python train.py --arch="swin" --model="multi-label image tagger" --dataset="analogue clock faces" --train_examples=195000 --image_size=32 --crop_scale_min=1 --horizontal_flip=false --norm="layernorm" --norm_position="pre" --activation="gelu" --head_dim=48 --fused_qkv=true --bias="all" --qk_norm=true --parallel_block=false --moe="top_k" --num_experts=32 --moe_every=1 --expert_mlp_ratio=1 --experts_per_token=1 --shared_expert=false --patch_size=[2, 2] --depths=[2, 5, 2] --widths=[80, 160, 320] --num_labels=31 --residual_init="none" --optimizer="adamw" --lr=0.0011 --beta1=0.9 --beta2=0.999 --eps=1e-06 --grad_clip=5.0 --ema_decay=0.999 --steps=12500 --batch_size=512 --epochs=32.8 --lr_schedule="poly" --final_lr_fraction=0 --warmup_steps=370 --weight_decay=0.1
Rows from block 5 of a small multi-label image tagger, named by matrix and row number. Rows with one number within an expert belong to one neuron, the router's apart. Each number is 50 + 12 x the weight over its row's rms, rounded and kept within 0 to 99. All counts start at 0. After the name is the row's rms in percent of the matrix's.
Before each expert's rows are labels from the 100 images, of 14848, where the router gives the expert most weight on average: "colour at peak" is the nearest of a few named colours to the mean colour under the peak; "lies over" is the class under the peak. Only what is clearly more common there than usual is listed. The data: analogue clock faces.
# router: router (model.blocks.5.mlp.router.weight, 32x160), inputs 80-159
# up: expert up (model.blocks.5.mlp.up, 32x160x160), inputs 80-159
# down: expert down (model.blocks.5.mlp.down, 32x160x160, transposed), outputs 80-159

# expert 16
colour at peak: grey
lies over: backdrop
router.16 083:43 51 58 59 52 49 41 44 44 54 53 51 42 50 64 66 28 39 41 78 49 54 45 49 42 59 49 51 43 55 39 72 78 46 42 59 60 41 54 38 36 70 62 52 64 39 49 30 29 47 65 54 62 41 51 68 37 58 52 37 40 42 61 57 48 43 38 67 56 61 42 41 27 78 49 62 46 43 41 55
up.0 084:42 46 59 39 62 66 49 56 45 72 49 64 49 44 37 70 51 53 65 13 69 38 49 34 53 41 39 34 42 42 65 48 66 64 41 57 50 62 47 36 59 50 29 52 52 68 49 43 51 72 51 25 57 58 51 47 44 53 58 64 59 41 68 45 21 27 51 57 50 51 49 80 74 48 55 56 38 56 53 53
down.0 088:49 34 66 58 40 61 24 49 40 52 59 43 64 44 44 62 49 66 32 42 30 53 37 61 21 50 47 34 29 45 64 59 43 56 42 49 55 50 39 51 35 65 50 41 44 56 29 50 46 67 41 71 57 52 41 69 50 50 67 29 67 35 35 51 63 45 62 61 35 46 54 40 36 39 40 42 35 64 68 50
up.1 096:54 41 60 42 25 45 61 63 59 47 54 57 33 67 58 60 53 39 47 35 65 31 41 50 51 53 51 16 46 52 45 56 26 47 52 64 63 31 49 63 64 41 67 61 50 54 45 48 36 42 46 57 57 65 67 25 29 49 25 25 64 29 73 25 60 63 52 48 54 68 43 49 42 47 46 57 41 34 66 40
down.1 098:50 39 54 52 49 47 66 41 47 63 36 41 93 53 45 47 45 44 56 31 48 42 59 56 58 48 61 43 59 35 83 61 42 26 67 50 47 53 59 33 31 41 62 63 65 33 62 46 52 46 51 40 36 61 54 49 70 71 43 34 54 81 56 43 53 48 36 35 51 43 46 47 49 53 51 58 77 58 62 51
up.2 093:63 59 51 42 40 59 60 40 51 44 55 40 44 60 39 46 55 46 62 67 50 56 50 58 70 60 36 66 61 44 53 34 45 46 60 69 37 55 58 59 51 49 59 50 67 57 43 27 45 56 48 75 55 57 71 46 66 53 37 65 43 48 35 52 45 72 48 55 89 41 57 46 37 44 51 46 41 40 40 35
down.2 087:53 57 52 55 61 61 48 58 67 54 61 39 54 49 47 50 40 64 56 47 64 62 55 52 59 78 64 62 57 22 48 77 48 51 48 69 49 55 45 50 66 55 44 51 62 65 39 39 52 52 45 51 61 70 43 34 40 57 59 65 42 49 60 32 42 56 47 63 64 78 28 49 55 46 39 49 54 33 48 37
up.3 086:37 48 57 45 47 42 19 60 59 74 65 47 44 38 50 48 52 58 69 57 43 53 45 60 46 50 34 47 49 47 66 57 66 68 65 38 67 63 46 43 48 44 57 73 51 65 48 86 48 59 41 73 51 38 61 38 60 38 43 62 67 45 53 48 67 66 50 38 58 63 54 65 69 49 39 52 50 46 27 68
down.3 090:42 26 51 44 37 41 58 49 90 63 65 42 49 30 61 58 57 42 59 65 45 42 44 43 45 32 46 25 49 67 40 47 46 36 38 37 45 51 46 49 51 65 47 65 49 54 23 55 60 55 54 33 58 45 34 38 49 61 64 55 56 54 54 56 52 57 45 40 59 37 64 59 43 71 54 44 51 32 53 38

# expert 24
colour at peak: black; brown
lies over: face
router.24 091:45 54 54 38 37 33 54 43 34 52 49 40 42 48 56 38 59 80 53 49 50 38 40 36 64 49 51 69 53 44 58 58 49 40 51 57 31 40 53 56 69 49 52 50 43 58 43 61 54 54 50 62 31 63 51 56 68 37 28 57 49 62 58 48 59 68 30 51 53 62 38 29 47 37 41 26 78 45 57 23
up.0 090:39 52 41 21 65 65 51 74 42 64 38 47 53 52 43 37 63 48 68 63 73 37 42 25 39 52 39 64 47 40 59 32 53 43 50 13 13 45 46 67 47 34 44 55 50 57 54 57 52 43 50 54 36 77 63 40 54 52 60 55 43 54 55 67 44 48 43 46 39 73 40 39 31 58 35 56 55 55 44 47
down.0 092:63 53 79 28 35 42 61 43 33 46 62 56 62 66 49 57 63 35 37 54 56 53 43 29 54 38 57 66 36 51 58 61 41 30 50 38 56 43 70 29 55 43 76 65 51 54 28 39 42 41 43 62 51 53 53 40 46 47 27 39 39 67 57 45 55 51 58 52 61 67 53 38 52 61 39 32 54 69 26 57
up.1 096:63 68 46 45 35 59 48 73 77 32 39 53 60 48 29 54 48 58 57 49 54 46 57 41 48 54 52 42 54 69 41 34 34 38 45 22 36 50 71 42 46 51 35 45 45 50 33 33 46 52 76 45 35 53 51 49 25 62 85 51 41 62 54 54 60 38 51 45 75 54 58 40 50 50 76 37 59 54 30 62
down.1 100:56 39 66 50 31 62 23 30 39 33 59 33 62 60 48 65 58 42 31 46 57 72 45 63 51 65 61 25 42 68 53 42 47 40 48 48 64 40 43 61 38 42 43 40 63 44 49 55 49 50 47 52 23 50 21 50 51 38 65 41 64 62 28 41 66 52 27 50 63 39 52 29 49 65 60 52 69 60 57 64
up.2 109:44 33 56 70 39 36 35 52 48 48 47 46 77 62 66 51 54 63 33 59 56 74 37 10 74 45 62 51 52 56 52 53 35 57 46 62 58 48 24 37 60 49 36 39 64 28 42 58 59 41 66 48 49 54 65 48 43 43 51 64 70 51 69 54 68 53 46 33 49 60 46 22 40 58 61 51 68 46 56 47
down.2 103:44 36 55 55 54 46 62 49 33 25 64 43 64 39 49 66 55 42 65 39 52 60 48 65 59 60 55 42 58 56 51 53 20 28 61 43 32 57 54 47 27 41 45 68 62 34 50 38 48 53 52 55 71 69 67 64 47 74 44 68 63 44 36 45 65 40 58 58 66 41 57 51 47 44 39 30 39 30 30 64
up.3 113:49 60 51 44 69 46 55 53 70 65 57 32 52 41 44 45 53 69 64 22 51 23 61 72 50 38 46 48 59 40 44 51 53 54 31 59 46 52 63 47 59 49 39 28 28 61 72 43 64 55 40 55 43 77 46 47 47 55 52 66 71 41 56 26 43 37 60 58 46 52 40 69 48 28 57 59 71 41 28 46
down.3 117:52 41 42 44 55 53 43 46 54 55 46 52 58 47 27 26 25 49 55 41 57 43 43 30 48 38 49 66 38 77 75 48 51 62 41 43 35 59 50 24 37 59 43 48 47 32 46 35 60 48 68 46 61 53 71 61 44 52 44 49 49 40 49 62 58 47 58 68 53 42 47 43 48 59 57 74 45 66 40 22

# expert 10
colour at peak: brown
lies over: backdrop
router.10 079:44 45 60 45 53 67 37 39 67 56 35 58 32 48 67 64 28 50 29 43 52 40 49 67 48 85 58 70 40 52 36 49 72 54 63 62 36 35 54 55 51 47 65 53 31 42 35 26 41 25 42 53 51 52 51 65 46 45 48 43 31 38 42 53 46 30 56 64 50 72 44 48 42 51 46 49 33 60 50 58
up.0 084:60 30 56 51 57 53 41 55 67 59 47 41 61 69 54 50 51 56 55 52 73 52 25 50 39 24 59 46 37 51 52 41 33 32 62 65 52 47 56 56 51 53 58 45 69 47 50 48 46 30 33 44 69 58 58 47 82 30 48 72 36 40 53 37 39 35 46 79 43 27 28 61 53 64 51 32 35 66 41 65
down.0 090:42 43 40 61 32 54 35 31 66 44 48 55 50 51 47 47 56 48 38 67 58 57 34 40 60 47 29 39 33 44 50 35 44 26 46 66 31 56 58 44 63 67 36 41 27 47 43 48 34 64 64 60 41 40 39 63 54 44 44 31 36 66 49 50 45 57 19 42 59 45 59 59 60 76 66 64 17 36 58 51
up.1 118:29 54 49 79 37 40 55 07 38 60 35 56 56 50 21 42 48 42 55 36 42 43 35 31 71 53 52 51 44 50 42 48 58 47 65 55 44 55 51 35 50 60 52 40 53 65 68 62 56 45 55 34 40 64 43 60 42 72 63 63 31 35 42 48 52 49 60 57 49 43 48 24 33 57 43 57 59 36 59 57
down.1 121:53 53 44 69 26 60 60 79 25 44 50 52 56 74 40 56 64 50 53 47 31 23 36 49 44 50 69 60 54 70 57 24 63 47 57 42 53 67 49 72 44 48 77 53 69 47 67 50 57 51 31 56 79 44 55 39 48 56 66 78 46 52 42 46 35 49 40 44 31 32 50 30 56 54 23 45 59 65 48 46
up.2 121:32 59 41 63 40 51 50 49 39 53 39 69 31 45 49 41 37 33 47 52 37 38 32 50 53 49 59 50 49 55 45 45 51 49 74 68 51 40 56 38 49 62 47 16 65 55 53 59 59 40 35 35 54 55 57 43 24 68 67 58 36 45 34 69 38 56 44 63 47 39 37 27 53 59 70 76 43 52 45 56
down.2 121:53 56 51 35 36 31 49 55 43 49 54 35 68 64 42 69 49 43 49 53 42 37 33 17 67 58 50 77 56 54 57 31 54 43 34 59 42 61 59 69 61 50 72 33 64 71 73 50 68 33 34 36 66 53 34 56 56 30 57 72 55 61 47 50 54 34 48 52 38 32 69 39 51 51 48 43 75 73 58 51
up.3 089:29 60 38 50 48 41 68 51 59 58 53 56 41 51 29 60 38 28 57 37 37 67 63 52 71 52 19 45 68 48 51 46 53 71 22 65 49 46 64 48 47 43 36 50 66 47 51 63 53 57 49 71 39 32 45 35 70 43 41 61 47 74 50 25 56 49 32 42 52 52 69 48 65 41 32 59 60 45 56 46
down.3 088:28 30 33 54 51 39 32 39 54 34 69 78 36 67 32 48 56 61 55 35 59 63 75 56 37 46 45 64 53 46 54 44 48 45 52 60 72 79 60 46 54 68 48 61 57 54 47 62 55 49 53 48 57 44 46 61 40 44 55 44 49 37 38 58 64 56 38 55 47 19 40 44 69 37 28 42 43 59 41 48

# expert 18
colour at peak: pink; white
lies over: face
router.18 092:36 33 58 53 57 61 53 70 38 40 45 53 45 58 67 57 51 43 39 52 68 70 38 51 45 81 61 32 48 68 44 65 48 63 55 57 56 55 49 55 48 27 50 41 36 43 39 44 41 62 56 38 56 57 76 25 63 55 46 40 37 49 70 32 70 56 53 30 57 38 52 55 63 38 37 38 81 40 22 38
up.1 093:41 30 51 34 68 50 47 59 36 48 42 47 58 65 56 47 56 71 71 58 43 59 70 50 31 38 62 42 35 31 45 56 35 47 58 41 40 58 62 41 50 48 35 51 33 50 47 61 63 71 34 51 55 46 53 39 29 38 76 71 31 60 57 46 46 50 65 43 71 61 41 47 48 41 69 31 65 63 54 44
down.1 102:62 54 44 63 57 55 50 42 49 00 46 28 60 57 34 38 50 55 55 38 53 47 50 40 62 43 57 48 55 41 46 48 53 35 31 54 71 47 21 57 49 49 51 58 60 56 43 45 49 30 49 47 63 60 75 35 59 61 64 64 42 35 46 53 51 51 46 48 59 41 58 53 47 57 43 46 69 52 55 48
up.2 086:37 47 34 59 55 47 67 43 55 49 54 66 63 23 61 77 40 62 56 64 42 56 52 51 36 54 38 69 38 25 61 54 39 31 48 46 47 52 28 31 60 62 34 63 70 46 68 54 45 46 61 51 35 52 48 33 53 22 53 41 68 56 73 55 50 63 35 39 49 24 64 49 59 19 36 56 48 62 74 49
down.2 080:46 54 45 31 62 70 45 47 46 77 56 62 54 33 72 62 57 62 39 67 49 53 36 41 70 66 60 51 65 38 66 42 49 44 50 30 50 30 34 49 61 44 46 52 54 41 49 56 47 67 53 41 35 41 59 46 55 56 36 18 53 45 44 69 37 61 35 62 51 55 43 33 59 50 57 47 61 54 57 72
up.3 123:58 31 70 35 50 39 55 35 41 58 45 64 39 55 54 51 70 44 46 50 47 39 63 52 79 54 60 55 49 31 47 61 35 50 58 38 60 40 34 36 24 46 62 61 64 65 68 49 40 38 49 57 39 71 43 58 55 43 59 58 52 50 28 54 60 25 29 34 62 45 27 80 70 53 45 38 44 46 61 43
down.3 121:53 48 58 58 58 43 54 72 33 00 48 36 28 65 73 41 66 31 58 49 45 62 58 40 50 65 53 30 53 46 42 41 31 45 53 39 33 48 60 57 50 57 53 39 54 37 54 38 50 52 72 63 60 43 59 60 63 48 57 53 34 61 51 64 50 51 58 41 38 55 43 48 37 50 26 52 54 44 50 44
up.4 110:35 33 41 76 61 58 39 49 76 48 64 44 34 47 52 44 54 41 84 46 33 60 51 63 39 46 41 40 46 59 39 61 29 65 41 42 49 63 61 51 42 23 65 44 50 71 68 48 46 46 36 57 65 63 49 34 63 64 50 33 36 50 49 48 43 60 48 49 45 52 57 69 56 53 63 65 55 34 68 30
down.4 112:56 50 35 59 48 42 46 36 50 61 44 39 45 50 74 50 60 60 64 39 57 61 40 37 70 50 32 58 48 47 63 50 41 86 61 66 49 54 38 52 65 58 51 47 59 49 65 51 54 58 51 45 66 52 67 39 74 32 44 47 40 49 63 34 58 54 39 29 49 52 43 63 35 35 31 55 40 72 58 46